Weights of a small sound classifier: depths [5, 5, 5], 39062 training examples.
Rows from block 5, named by matrix and row number. Each number is 200 + 20 x the weight over its row's rms, rounded and kept within 0 to 999. All counts start at 0. After the name is the row's rms in percent of the matrix's.
# short0: shortcut pointwise conv, stride 2 (model.blocks.5.short.0.weight, 240x192x1), inputs 0-63
short0.55,110,219,179,208,212,225,189,197,208,166,191,207,210,247,226,220,202,174,245,187,216,184,229,201,183,227,174,224,179,207,184,197,203,193,221,198,225,200,164,198,211,205,204,185,208,216,211,175,223,200,189,193,229,189,215,252,189,192,160,232,192,174,218,185,197
short0.56,096,173,230,188,189,172,184,190,198,238,204,195,179,198,225,181,170,179,209,226,203,177,200,217,186,192,178,202,186,221,193,207,210,172,179,198,212,194,214,219,213,228,159,172,210,192,186,179,168,232,215,196,202,214,197,208,203,201,194,174,223,215,199,197,192
short0.57,099,203,196,177,158,206,193,161,202,188,209,176,205,219,186,232,195,170,219,194,202,222,166,186,222,189,196,234,195,187,220,222,190,185,205,175,210,178,208,230,232,186,183,211,189,195,192,218,204,199,207,208,220,185,192,182,226,224,213,190,205,186,178,213,211
short0.58,097,193,203,167,203,183,178,173,193,195,195,186,187,198,242,203,212,221,195,172,175,219,200,202,174,195,219,187,187,238,173,200,206,207,190,178,184,178,188,159,184,197,182,173,188,217,220,190,218,173,220,234,183,207,205,195,175,187,179,234,229,187,188,246,182
short0.59,099,188,183,204,171,185,188,191,211,204,193,200,225,206,234,195,218,201,175,180,168,178,213,215,226,213,215,185,202,212,219,210,191,226,204,186,199,226,165,198,213,151,199,183,191,182,194,219,173,218,220,204,206,178,204,232,201,202,170,176,228,205,200,202,171
short0.60,106,208,224,196,218,179,217,205,172,181,197,173,197,206,169,172,221,190,220,218,189,201,214,182,267,190,198,231,181,202,224,196,248,193,152,172,208,190,173,214,165,202,189,197,176,186,192,216,215,191,182,191,201,186,163,205,185,181,194,200,196,165,180,208,183
short0.61,097,210,237,215,155,223,175,213,197,204,205,200,219,208,182,232,154,190,171,191,176,237,227,176,192,177,187,215,213,185,226,214,193,176,161,209,209,206,153,195,207,184,208,188,216,182,219,181,180,250,184,213,211,223,226,208,199,201,190,195,201,193,169,176,204
short0.62,092,213,188,222,206,179,233,232,175,193,199,184,194,189,174,202,206,193,211,167,193,188,229,180,235,199,196,193,202,218,182,197,256,171,207,172,201,218,179,202,223,175,198,202,205,179,205,176,204,212,178,193,184,206,159,199,232,214,202,201,178,206,205,205,182
short0.63,099,245,224,186,174,195,207,213,195,198,188,218,195,202,193,202,186,198,153,201,179,201,190,193,191,234,194,215,210,191,200,202,210,196,216,180,208,185,186,182,181,225,215,203,206,222,200,163,204,188,197,196,211,208,215,184,215,184,190,194,188,183,205,243,195
short0.64,094,195,177,157,173,213,213,194,179,186,207,195,224,189,208,207,217,179,242,217,235,199,204,172,219,198,239,204,204,211,221,259,225,203,222,217,175,178,194,211,224,234,188,217,157,184,191,181,223,201,185,182,164,206,211,145,220,216,233,214,176,191,163,264,203
short0.65,099,226,191,177,185,209,220,167,210,222,180,197,184,184,199,206,228,159,221,187,237,193,181,219,212,180,202,179,196,154,220,230,197,211,202,192,180,182,186,238,186,202,177,195,201,193,220,191,204,209,155,180,162,203,205,191,206,177,192,182,183,210,206,216,221
short0.66,093,185,187,193,184,262,214,201,206,192,215,185,158,237,212,192,203,205,189,209,174,171,198,227,178,191,201,190,241,157,207,192,184,188,196,163,178,181,185,203,184,219,210,211,169,195,226,186,200,203,206,234,217,215,211,191,182,207,221,195,173,178,226,227,228
short0.67,093,170,189,200,188,190,187,206,225,198,200,265,187,227,184,215,214,191,189,185,161,181,193,171,181,202,187,205,189,210,255,203,190,168,191,173,206,212,190,197,215,220,186,183,200,185,210,181,189,181,182,225,186,192,182,203,192,216,182,189,200,208,212,210,220
short0.68,095,163,193,183,171,198,191,195,189,220,198,201,204,200,187,246,204,188,180,229,199,162,205,166,222,228,204,207,220,203,197,203,197,212,171,181,191,188,203,187,234,199,189,225,180,205,205,193,220,228,213,194,196,181,200,176,193,214,196,206,176,197,170,208,204
short0.69,097,219,172,206,182,200,225,200,238,198,189,194,165,169,217,167,182,176,190,221,203,228,175,224,197,218,195,211,198,196,175,166,204,206,207,185,221,170,185,201,157,212,206,218,221,188,200,196,243,170,211,212,205,210,201,209,204,206,178,178,203,202,204,197,231
short0.70,109,187,229,181,191,211,172,212,197,181,182,195,210,197,194,203,180,196,185,184,209,188,187,183,225,206,202,208,187,228,197,184,210,205,182,221,198,190,190,243,215,202,176,187,206,184,167,201,193,156,205,189,156,213,213,181,187,226,213,233,204,184,209,230,223
short0.71,093,201,211,199,185,229,184,157,224,187,183,198,174,227,178,174,198,184,168,225,213,225,200,198,215,212,160,179,203,208,205,199,179,206,194,195,215,210,195,196,229,181,202,189,196,235,206,190,203,214,193,193,205,194,185,217,220,169,219,182,266,202,201,195,153
short0.72,098,197,225,205,184,197,240,243,201,205,176,201,220,221,204,200,188,216,163,213,183,209,159,182,213,208,216,186,201,217,254,187,220,211,193,190,225,214,182,198,198,163,207,182,227,179,231,207,190,191,203,214,216,188,200,219,199,201,176,201,222,201,200,184,165
short0.73,098,185,236,210,185,185,226,218,187,212,167,192,189,188,205,185,224,195,225,187,213,192,189,197,190,190,200,220,175,193,206,173,224,197,215,190,186,203,198,214,189,228,212,200,236,232,203,184,179,222,171,200,175,207,163,221,215,197,214,157,228,180,179,180,212
short0.74,094,219,185,194,200,176,219,178,153,174,186,172,192,197,189,186,183,196,185,156,207,192,174,194,212,181,171,217,217,185,166,150,171,185,209,161,186,195,161,182,184,192,227,179,213,207,220,212,233,195,227,198,190,191,197,207,209,183,183,194,187,198,176,198,221
short0.75,098,241,214,232,188,209,200,200,223,185,193,220,208,225,185,182,224,212,212,183,257,191,199,195,187,188,162,186,204,190,211,184,193,199,178,180,195,176,205,191,183,231,234,205,229,217,215,191,236,211,209,180,228,186,233,172,180,212,212,210,216,190,186,198,238
short0.76,113,178,178,213,192,184,234,195,204,198,191,211,191,216,214,218,237,215,188,207,220,197,222,201,224,218,213,178,173,201,215,213,209,216,193,220,222,211,171,186,181,151,201,250,220,170,230,210,182,213,228,203,187,175,206,198,169,186,185,174,217,216,185,206,193
short0.77,111,190,187,218,194,195,196,209,192,193,209,206,182,204,184,186,176,202,192,202,257,191,201,194,214,255,263,189,192,157,206,203,220,226,168,195,189,197,154,194,206,190,187,191,184,218,161,207,214,163,162,211,191,167,208,244,201,186,198,167,218,202,194,223,197
short0.78,094,209,229,227,193,201,212,180,205,226,180,199,184,226,192,201,174,170,185,195,191,210,211,200,168,274,191,253,201,192,168,216,188,245,227,207,206,243,195,205,201,171,205,196,228,203,180,179,182,220,208,210,185,224,219,208,203,226,175,213,176,228,257,194,166
short0.79,094,203,187,234,166,236,177,167,163,166,206,221,188,207,191,178,208,204,177,208,197,184,187,216,179,203,198,186,205,191,178,184,253,197,171,189,212,198,207,223,207,240,191,217,187,195,184,190,223,222,190,165,164,172,215,207,225,191,216,191,201,243,197,187,166
short0.80,100,197,227,232,180,218,204,196,196,197,174,222,225,198,177,200,185,198,203,170,202,195,213,165,212,217,219,168,198,170,207,186,167,192,176,159,220,198,205,200,204,192,181,208,229,198,201,193,185,218,227,229,233,203,185,196,237,210,208,266,231,228,216,231,200
short0.81,099,190,221,216,174,212,194,236,225,196,203,225,203,202,212,214,207,208,208,219,208,162,199,196,203,208,246,208,209,188,209,212,216,229,174,197,175,179,177,159,189,214,213,185,201,176,205,191,217,183,190,194,194,218,186,253,183,232,179,216,203,198,170,158,173
short0.82,094,179,195,183,186,208,205,202,201,193,177,185,188,198,181,232,219,191,218,184,185,214,192,213,194,181,174,189,168,194,183,190,169,194,177,200,206,205,202,179,176,204,218,183,223,225,187,191,199,218,217,207,200,196,192,223,209,217,164,225,186,159,212,229,208
short0.83,094,179,198,229,182,227,205,183,197,161,202,190,175,189,231,170,171,192,240,167,186,170,202,204,188,193,201,214,196,200,194,180,215,198,191,156,203,195,175,169,199,217,217,193,205,208,196,196,198,213,216,202,227,225,206,218,196,202,173,214,227,170,174,201,209
short0.84,111,198,207,219,162,190,193,199,177,204,206,193,197,197,197,206,199,182,186,202,200,190,173,213,177,184,188,207,154,243,205,181,196,206,203,221,178,187,215,200,167,200,179,181,203,188,195,158,203,177,181,185,204,217,208,200,213,195,206,225,195,205,174,197,175
short0.85,117,202,173,221,199,217,198,175,214,191,170,178,190,209,210,215,206,183,188,210,214,194,182,186,181,224,195,202,190,202,191,218,158,206,202,201,210,231,198,188,172,212,203,238,234,189,193,183,190,256,221,230,191,209,208,194,206,226,204,194,192,194,201,189,187
short0.86,094,172,209,193,174,221,157,179,183,219,221,160,211,229,228,184,153,233,208,247,201,181,203,179,199,178,175,187,213,179,221,186,225,213,181,197,226,173,187,214,196,201,215,211,191,205,175,198,161,229,195,205,184,177,183,205,186,196,185,169,222,236,205,245,163
short0.87,100,189,229,226,176,231,201,156,208,179,158,219,234,197,192,182,210,185,201,212,224,219,204,191,203,211,189,228,192,163,233,221,207,166,192,208,215,230,167,204,236,203,218,201,176,191,179,190,175,197,199,208,213,203,200,161,237,198,233,189,211,198,193,188,240
short0.88,102,208,197,199,200,211,229,189,202,166,220,201,233,211,155,266,206,173,194,219,222,200,180,211,203,209,210,227,227,188,206,210,207,208,176,231,211,172,188,204,184,207,172,191,183,191,202,214,177,184,236,208,223,206,201,210,177,213,189,193,189,215,200,190,211
short0.89,089,222,185,227,182,231,214,187,190,206,185,189,181,218,200,215,242,181,198,202,225,203,206,218,182,206,213,172,184,197,220,169,211,197,214,202,212,208,216,188,155,188,196,194,198,201,209,182,185,178,191,189,187,206,235,235,200,231,189,158,197,225,245,241,216
short0.90,111,230,193,141,183,208,215,218,185,295,174,189,211,217,194,194,190,191,223,213,191,197,172,211,209,189,225,235,195,206,263,193,186,202,251,203,211,170,186,202,211,183,219,193,186,185,167,195,203,235,185,200,190,190,183,175,200,180,200,212,221,195,240,209,204
short0.91,086,179,200,197,183,190,203,222,156,209,207,171,201,200,188,214,185,169,225,194,239,210,228,198,210,198,185,209,237,208,209,219,214,185,189,167,170,195,177,197,205,191,211,192,183,199,192,186,239,232,195,212,148,170,218,205,198,207,194,169,205,187,203,200,226
short0.92,103,184,207,156,197,206,195,183,204,191,197,188,215,154,223,205,181,188,200,178,210,187,188,208,199,190,225,202,189,232,189,253,211,189,214,187,200,174,185,217,200,199,202,171,201,200,197,177,178,209,202,200,209,203,217,212,198,184,181,202,197,344,201,188,211
short0.93,098,237,203,185,193,203,222,196,202,181,211,199,192,236,190,189,211,195,221,192,215,171,177,194,184,209,194,167,174,219,225,205,219,244,199,210,210,199,182,263,224,220,244,194,233,185,217,163,193,215,230,197,194,219,188,208,213,246,175,194,169,208,225,223,203
short0.94,107,175,223,215,173,218,170,204,216,210,195,210,249,211,180,230,197,184,184,216,191,186,172,193,171,184,192,192,178,171,226,252,204,179,189,215,233,183,188,229,188,190,219,209,199,174,211,193,215,208,215,234,206,193,228,192,182,243,183,211,172,190,197,225,193
short0.95,108,201,153,207,201,204,199,191,227,199,215,179,182,177,199,199,195,190,208,198,178,192,182,199,192,203,173,215,190,215,169,215,192,214,182,207,194,185,206,185,223,223,185,222,188,190,186,190,207,194,216,229,168,191,191,200,172,187,201,184,211,216,186,221,208
short0.96,099,200,200,256,192,181,221,182,214,208,206,179,196,203,193,188,217,202,196,227,238,214,155,186,230,167,198,195,183,195,221,167,205,174,197,201,238,190,183,189,179,265,183,228,181,210,215,199,170,193,229,203,183,217,192,184,207,184,192,251,212,207,168,179,202
short0.97,112,189,225,212,207,206,192,245,179,213,195,202,190,196,168,190,182,199,232,164,200,204,223,201,199,209,190,184,211,183,193,205,211,202,187,196,220,175,189,216,202,191,183,155,185,189,247,210,217,195,194,178,238,170,179,173,209,217,195,181,235,203,204,215,196
short0.98,101,220,195,205,209,173,215,205,218,193,215,189,207,199,187,198,178,208,206,209,252,216,204,202,213,194,196,213,225,195,163,204,203,195,196,177,191,191,190,192,237,190,179,205,202,200,174,219,209,210,199,156,223,210,201,178,203,236,199,204,189,213,225,180,193
short0.99,110,201,222,187,237,205,198,191,197,208,188,216,165,193,188,196,186,200,203,179,236,206,186,203,200,198,195,247,186,203,200,180,211,143,194,144,244,167,189,217,208,190,172,199,199,216,182,177,188,199,209,200,180,238,198,202,224,214,177,194,207,205,221,170,181
short0.100,091,184,205,204,152,203,186,196,196,182,196,213,219,224,180,199,190,188,199,192,189,227,214,212,210,187,221,173,229,207,251,221,199,212,181,153,264,185,202,204,202,208,195,197,217,188,165,168,199,226,202,214,218,168,198,207,184,175,199,204,204,194,213,203,201
short0.101,104,207,210,182,192,221,196,208,180,207,187,195,227,225,173,248,242,185,214,221,204,146,198,210,203,213,170,200,192,213,179,199,214,190,190,211,231,223,213,183,181,186,196,213,213,208,206,196,172,257,198,197,199,223,234,223,213,225,167,196,203,195,181,180,199
short0.102,109,200,208,216,186,172,190,205,198,201,215,198,207,187,189,211,202,214,235,184,203,215,158,195,193,180,222,217,205,191,198,209,227,161,200,183,221,228,194,179,197,202,173,188,202,183,184,192,199,222,212,185,219,191,203,180,204,193,201,225,208,197,196,208,205
short0.103,091,183,224,208,197,199,202,247,197,189,175,197,199,234,173,211,203,221,206,198,175,186,205,178,197,195,200,206,197,231,235,192,205,204,190,205,198,199,184,202,211,221,204,197,182,189,217,192,193,182,188,173,182,213,194,170,182,199,175,211,228,203,174,203,189
short0.104,107,198,199,221,157,189,177,248,184,200,205,173,234,231,261,189,172,188,191,204,198,188,248,188,225,174,156,201,218,208,216,229,200,252,173,186,213,169,174,175,175,201,173,183,209,191,223,195,219,200,195,180,197,216,194,185,185,238,211,185,177,207,205,208,180
short0.105,110,255,191,176,187,233,206,201,189,207,207,177,210,202,206,197,174,189,197,180,207,206,195,169,192,192,160,204,178,202,193,156,209,190,194,185,189,220,185,186,195,180,199,175,204,229,198,185,194,195,223,186,218,195,188,203,224,189,188,210,213,202,204,198,209
short0.106,095,210,171,227,187,198,223,205,194,208,237,176,209,196,207,194,185,200,209,207,203,197,242,214,260,187,207,221,162,222,170,230,222,214,204,172,186,207,203,202,207,175,153,195,195,200,185,181,204,207,168,226,194,219,186,228,235,215,216,195,231,192,195,194,195
short0.107,099,242,222,174,204,184,209,218,224,212,176,197,165,175,230,230,215,171,183,191,219,187,195,224,206,174,183,219,195,195,189,206,210,193,222,192,190,177,209,198,201,244,193,209,194,210,247,206,193,172,197,188,182,188,231,228,230,203,212,209,220,191,219,189,180
short0.108,110,200,232,192,189,191,194,215,198,197,223,190,163,179,198,204,189,185,182,181,210,248,169,166,203,193,239,216,186,191,211,165,203,178,185,189,201,203,211,175,220,180,205,180,178,158,198,171,215,217,185,210,167,225,191,182,198,212,173,210,190,141,210,191,195
short0.109,088,197,232,200,197,179,195,206,187,240,211,186,215,193,239,182,178,181,205,168,221,174,201,232,189,167,208,183,195,220,201,194,216,210,192,184,179,179,193,184,226,234,206,170,170,210,166,242,216,224,175,185,215,225,222,212,181,174,217,208,186,194,206,213,210
short0.110,124,198,246,181,187,214,193,192,201,219,207,191,212,210,212,242,217,212,223,189,195,206,195,160,210,193,212,212,213,217,200,178,179,207,248,195,183,185,218,196,230,175,208,190,188,190,213,165,192,189,235,199,174,240,178,229,182,214,217,218,183,203,197,198,225
short0.111,102,202,174,207,173,209,198,173,202,185,204,195,192,208,190,203,191,247,219,214,189,175,203,204,180,212,195,213,216,203,193,205,193,201,195,273,220,190,192,224,199,226,177,204,200,197,204,171,191,188,224,183,206,203,200,221,216,211,203,235,182,210,201,221,185
short0.112,112,152,194,167,214,199,189,181,186,197,209,207,214,182,231,196,181,139,211,191,187,208,186,209,202,206,195,188,190,216,208,193,222,215,184,176,164,195,215,207,226,182,206,202,203,187,199,184,196,180,177,215,190,215,186,197,197,194,183,154,167,202,190,281,176
short0.113,098,169,187,191,211,193,191,182,195,193,241,148,211,193,204,220,195,222,230,213,205,197,208,201,201,189,192,213,193,174,198,194,194,196,210,188,208,200,167,169,175,202,180,209,206,229,212,207,214,231,203,230,222,207,209,203,188,160,204,208,190,217,236,197,176
short0.114,105,208,189,191,192,199,209,215,212,179,186,190,198,238,189,186,171,199,216,207,186,173,240,192,184,206,195,191,192,210,190,190,210,220,239,142,190,218,192,234,213,173,199,214,237,192,215,190,182,198,175,184,149,181,219,197,220,212,214,192,174,214,208,198,202
short0.115,101,188,184,195,191,212,189,225,178,197,178,207,196,208,198,193,166,203,209,178,238,190,175,175,178,200,191,180,198,215,190,187,250,216,199,167,224,191,222,198,208,180,202,210,199,224,200,197,150,221,226,207,190,210,202,228,192,187,200,185,206,173,159,266,180
short0.116,104,185,202,197,189,181,180,180,199,198,179,179,189,187,217,188,207,183,182,172,215,210,182,192,212,227,170,225,208,203,168,210,184,199,196,208,244,230,190,172,194,231,192,225,179,204,200,202,222,177,182,139,206,220,199,201,219,193,212,204,217,224,222,213,184
short0.117,087,191,202,210,172,196,208,163,205,167,219,176,211,214,215,214,252,154,173,254,200,207,211,183,184,203,202,202,235,189,173,196,241,192,204,199,202,194,197,180,208,210,187,189,183,180,202,199,216,208,195,204,193,218,231,199,215,199,180,195,206,225,169,193,223
short0.118,097,184,207,203,192,207,230,183,197,206,173,201,177,173,233,223,231,193,210,197,208,185,194,197,200,179,184,203,213,220,212,198,232,184,234,216,237,190,190,210,220,245,184,209,211,189,163,183,237,164,210,216,193,234,211,228,204,225,182,181,210,200,190,161,183
short0.119,108,206,171,219,181,178,213,204,220,198,224,190,236,218,173,199,200,188,205,180,201,179,204,144,200,200,181,189,231,197,186,204,189,195,223,179,199,202,194,199,196,197,204,277,186,189,195,208,174,199,184,181,184,197,176,228,239,205,203,198,180,194,235,185,174
short0.120,093,188,209,193,196,201,187,177,216,186,177,250,193,199,201,186,199,183,175,188,190,202,234,206,175,213,162,210,203,175,249,199,190,188,215,206,209,213,208,164,175,181,168,199,204,205,177,209,214,218,173,230,198,217,210,224,164,206,243,225,169,228,213,194,184
short0.121,096,223,200,210,229,195,201,180,226,171,189,200,179,203,187,222,206,159,220,187,198,187,217,204,199,178,190,219,186,179,190,186,176,219,212,175,192,199,202,191,177,179,185,206,184,188,166,183,241,213,197,196,170,203,220,172,234,182,194,192,210,196,194,233,200
short0.122,102,190,174,205,199,226,182,193,214,183,174,184,230,210,170,202,192,189,190,205,205,202,221,174,192,192,194,208,179,221,177,206,214,208,199,193,216,215,202,192,203,204,190,197,196,171,207,179,220,191,191,160,217,188,211,206,180,264,240,222,227,200,180,264,199
short0.123,100,225,191,192,197,194,198,224,203,209,229,201,222,203,233,233,186,197,215,169,210,221,184,201,207,228,193,201,185,183,230,171,171,175,190,160,209,205,204,207,248,216,194,205,203,207,181,215,181,215,187,200,213,181,182,216,202,192,216,244,197,210,202,172,183
short0.124,110,208,217,193,237,162,210,196,204,232,184,209,175,201,210,195,197,220,235,168,179,223,248,222,194,218,232,157,191,200,154,188,178,252,200,210,189,194,168,189,200,201,174,194,220,173,198,218,186,221,201,190,185,218,185,190,217,173,169,208,203,202,221,204,203
short0.125,089,178,211,155,181,263,189,210,210,199,220,191,240,166,178,199,203,207,177,162,238,214,194,213,170,200,168,204,245,180,219,224,184,176,205,191,216,201,212,192,233,166,195,169,179,163,207,211,208,215,184,224,184,206,234,208,192,203,202,184,190,170,210,213,199
short0.126,109,221,185,212,193,213,220,206,219,219,198,201,212,200,226,187,201,196,216,175,200,201,190,162,206,169,165,216,229,233,200,211,190,186,160,194,197,177,181,208,181,171,193,192,188,200,220,189,205,209,197,197,177,210,203,144,176,209,196,207,197,186,203,184,191
short0.127,106,207,190,214,168,187,185,185,219,167,230,192,228,225,230,137,221,208,212,207,205,195,182,235,193,167,197,202,213,203,166,179,204,235,202,200,178,174,170,183,200,177,183,195,201,214,232,208,215,193,186,217,160,221,211,174,198,199,192,180,222,173,216,177,178
short0.128,114,185,210,231,192,171,190,225,230,196,197,193,182,212,193,170,175,166,186,207,195,188,167,158,189,167,208,180,194,195,172,181,185,179,208,191,181,180,232,198,204,195,189,166,202,212,208,202,172,213,194,226,162,199,203,192,181,231,229,197,189,197,188,193,187
short0.129,094,190,222,173,143,183,192,226,195,213,166,179,210,195,207,247,185,234,229,227,217,165,183,207,195,211,201,196,221,200,184,171,171,197,199,227,232,239,188,192,226,178,197,234,163,182,231,193,173,195,225,190,167,182,195,214,188,190,195,172,216,183,220,192,176
short0.130,088,210,226,182,193,218,199,213,192,193,211,165,198,228,178,159,184,167,206,208,232,179,179,211,206,169,204,201,191,232,197,226,171,224,229,182,191,186,200,180,190,208,192,208,197,190,220,217,184,204,189,194,169,216,221,208,202,233,200,229,183,214,195,177,171
short0.131,100,212,252,185,192,214,228,241,192,209,175,209,177,217,192,172,180,202,162,206,216,208,214,210,210,201,193,244,235,189,202,184,189,203,191,207,236,211,166,209,209,210,178,221,188,219,205,163,168,216,191,224,197,189,194,201,194,172,210,216,217,214,167,187,166
short0.132,103,174,209,182,177,226,187,185,195,198,197,175,216,212,192,208,190,218,197,168,216,198,233,155,266,173,175,164,186,236,216,191,199,196,193,209,189,167,185,202,192,242,154,202,216,174,228,174,198,207,178,181,217,176,220,223,175,175,179,200,187,182,185,179,186
short0.133,095,202,193,191,180,192,212,227,212,173,254,200,176,207,219,197,210,205,214,205,189,214,178,187,227,231,190,218,229,204,200,178,190,197,204,209,207,202,195,189,172,191,202,230,170,207,208,164,178,213,184,202,198,198,215,182,248,185,203,196,215,225,213,177,153
short0.134,096,216,212,171,182,171,205,216,201,195,204,166,191,220,212,190,203,180,204,217,191,212,232,195,170,210,199,174,211,230,209,229,202,216,177,180,191,194,185,174,169,212,187,196,155,163,199,188,217,207,196,219,211,210,205,205,204,200,209,202,223,252,212,192,211
short0.135,097,229,210,228,166,232,233,181,200,216,199,175,243,183,202,172,183,174,239,212,215,184,217,184,210,221,179,211,191,187,178,201,217,197,197,186,221,223,207,209,202,197,219,225,195,197,225,181,182,251,180,224,222,169,197,177,186,239,220,169,199,211,197,196,214
short0.136,112,223,214,198,185,178,309,192,189,198,189,193,184,212,204,204,191,172,221,194,170,210,188,217,207,227,213,182,208,204,232,185,190,182,203,244,211,198,180,187,228,209,210,189,191,191,215,211,171,256,185,214,218,213,200,179,215,194,193,193,190,181,184,193,206
short0.137,125,199,205,185,195,171,197,203,196,210,182,227,210,196,183,198,242,203,216,211,224,159,183,248,212,204,188,167,197,216,184,232,201,229,206,195,216,191,205,190,185,177,182,174,200,198,227,195,177,190,190,226,186,191,238,246,175,201,190,205,195,197,181,209,198
short0.138,104,202,195,220,211,182,198,242,202,204,193,181,239,190,202,199,188,175,153,222,182,199,203,171,204,209,153,199,219,217,243,207,192,175,261,200,204,188,206,186,199,192,219,194,206,218,185,213,190,223,217,232,239,203,190,209,217,161,229,193,177,201,196,233,211
short0.139,101,169,194,183,164,196,159,190,176,204,193,207,231,163,234,175,237,221,223,188,199,190,136,205,170,198,214,164,216,194,228,221,224,204,238,238,218,181,160,195,192,213,181,197,204,189,227,186,184,206,201,192,182,196,195,166,220,212,220,232,187,207,181,217,192
short0.140,103,191,202,203,180,193,190,192,212,186,248,175,201,190,191,195,171,201,205,216,191,162,196,188,208,236,175,170,205,219,200,211,209,177,180,257,198,191,170,197,195,205,192,158,192,196,243,216,162,205,200,228,194,210,184,234,235,218,230,211,204,167,193,206,152
short0.141,101,225,181,197,192,180,211,173,225,202,194,191,201,183,205,197,197,188,205,190,215,224,158,168,190,203,183,205,225,213,254,191,193,179,185,212,164,225,170,220,191,200,186,199,249,177,184,214,181,203,168,199,214,194,197,206,248,206,208,194,185,156,218,226,192
short0.142,096,196,207,198,182,151,215,212,197,236,192,218,200,204,179,220,194,211,131,198,210,191,220,213,183,183,184,194,211,222,202,211,207,205,207,194,220,181,205,203,222,205,210,212,192,180,172,191,182,215,183,208,181,187,216,189,174,213,215,189,207,215,198,227,228
short0.143,096,227,199,231,174,185,190,184,209,210,204,199,201,234,225,238,194,166,183,196,195,200,195,259,201,191,188,171,211,198,185,168,182,199,177,220,220,197,191,200,253,208,214,282,243,186,178,224,185,209,185,205,206,196,226,215,183,222,210,169,218,211,205,199,198
short0.144,092,233,216,178,188,181,204,191,212,246,189,181,198,192,190,219,177,179,202,208,215,216,205,221,183,188,211,228,172,229,218,183,195,214,204,178,218,188,173,197,219,176,191,184,260,216,233,170,202,202,192,175,177,208,172,242,204,177,181,177,188,193,193,227,208
short0.145,100,212,194,194,156,212,227,201,181,197,209,186,214,221,201,255,179,194,205,217,212,188,202,195,204,195,176,206,206,232,196,208,201,217,209,178,201,182,199,191,198,204,223,205,185,194,224,217,201,172,205,189,223,183,227,208,210,195,182,230,182,184,146,219,206
short0.146,099,163,189,170,187,213,191,189,214,219,185,184,192,190,185,199,188,182,206,214,204,192,184,178,207,174,236,188,198,204,173,183,192,217,213,250,211,177,181,163,173,214,179,172,195,203,246,175,198,191,167,200,212,206,178,176,205,211,197,223,174,164,181,246,191
short0.147,106,189,195,216,197,216,200,181,196,204,174,162,174,260,185,207,223,179,175,193,193,191,254,205,185,195,188,207,192,197,192,219,210,222,169,184,200,197,208,180,218,200,182,223,237,186,189,195,197,198,230,207,193,181,197,209,194,227,179,206,170,151,225,190,154
short0.148,102,192,211,209,188,193,217,225,206,195,171,215,229,220,204,194,173,207,192,201,206,214,194,191,194,210,197,197,185,202,242,183,169,170,201,195,252,185,216,165,214,192,210,194,237,185,194,175,180,195,235,213,220,200,206,208,217,210,215,241,220,198,217,146,213
short0.149,107,189,198,183,187,171,188,189,195,198,194,203,229,241,196,182,190,196,179,202,199,199,204,179,171,221,196,173,189,212,222,216,199,225,182,203,205,193,190,196,250,193,189,197,194,195,195,191,233,220,208,192,201,200,180,240,191,217,201,146,208,191,204,117,196
short0.150,103,181,196,195,212,200,183,204,194,137,196,226,237,185,237,193,207,175,244,159,192,203,202,208,209,200,209,205,205,177,211,214,228,205,206,194,240,222,162,181,172,207,212,155,194,172,222,200,195,218,188,195,166,196,202,185,204,204,230,197,214,182,164,189,180
short0.151,092,204,244,172,166,241,209,206,187,193,216,178,223,188,159,266,158,231,169,231,209,222,178,201,199,192,216,211,186,225,229,201,212,210,196,201,215,178,175,177,228,221,163,208,202,194,196,205,201,182,225,199,197,185,195,203,179,182,210,185,191,213,171,177,203
short0.152,102,186,204,178,182,222,235,179,181,186,246,203,171,206,212,179,192,211,223,204,202,183,203,218,228,203,217,191,205,187,217,227,173,206,187,213,201,193,195,189,232,198,189,284,188,169,200,164,191,222,217,196,179,199,168,238,206,208,239,196,187,190,205,219,210
short0.153,103,160,224,162,205,223,182,190,237,182,189,191,244,180,213,218,189,181,223,203,266,190,195,176,185,211,207,182,202,207,212,217,148,192,214,210,189,195,190,180,178,206,172,197,195,182,201,196,216,156,193,220,198,210,189,209,206,189,190,207,186,205,230,190,201
short0.154,098,194,214,172,204,205,194,173,201,197,192,195,168,187,229,196,187,190,219,172,204,191,246,203,225,166,197,212,176,227,193,208,226,212,173,183,207,207,179,166,179,220,181,189,219,190,186,192,213,218,199,182,179,192,221,208,252,186,165,169,173,229,208,246,183
short0.155,097,210,211,186,177,199,189,205,180,180,221,178,198,190,189,220,196,201,224,217,180,206,189,168,206,185,195,173,168,204,215,275,197,243,188,185,179,227,193,217,183,218,190,206,207,192,168,197,205,170,184,193,219,185,185,194,202,242,202,206,183,174,237,199,181
short0.156,103,188,207,185,160,209,226,204,194,203,211,219,200,209,177,203,189,208,191,192,209,221,194,154,206,225,207,198,182,189,206,215,202,200,186,221,220,221,191,219,230,249,174,213,195,207,164,201,169,174,189,207,151,211,195,212,173,193,217,181,187,218,203,178,193
short0.157,091,189,209,213,208,194,226,195,183,217,208,197,198,237,161,196,161,186,194,178,195,211,166,189,201,212,188,210,202,229,217,202,226,258,198,197,185,242,193,197,207,215,239,214,217,212,231,162,220,214,172,208,214,207,217,180,202,217,248,177,188,214,208,188,214
short0.158,090,168,210,200,189,211,175,213,198,212,212,188,211,222,190,217,206,187,177,203,216,211,172,216,191,203,181,199,193,186,231,204,165,204,186,200,192,174,203,181,206,193,183,197,190,192,244,171,165,185,244,238,213,246,209,201,220,262,182,205,161,191,192,126,223
short0.159,090,196,196,184,173,185,196,236,182,160,160,178,193,203,229,200,226,185,175,212,211,197,198,191,190,152,196,215,240,209,199,222,216,184,189,202,188,164,212,191,182,240,182,212,179,200,205,206,155,206,223,182,206,206,178,206,224,208,204,214,222,181,186,145,182
short0.160,109,219,196,226,207,209,226,211,171,193,207,194,173,214,214,198,185,178,218,177,195,193,232,195,197,179,200,202,173,189,217,167,175,160,213,163,175,229,179,189,186,211,220,173,216,182,186,183,196,197,217,218,151,197,186,202,239,229,171,264,187,229,210,207,188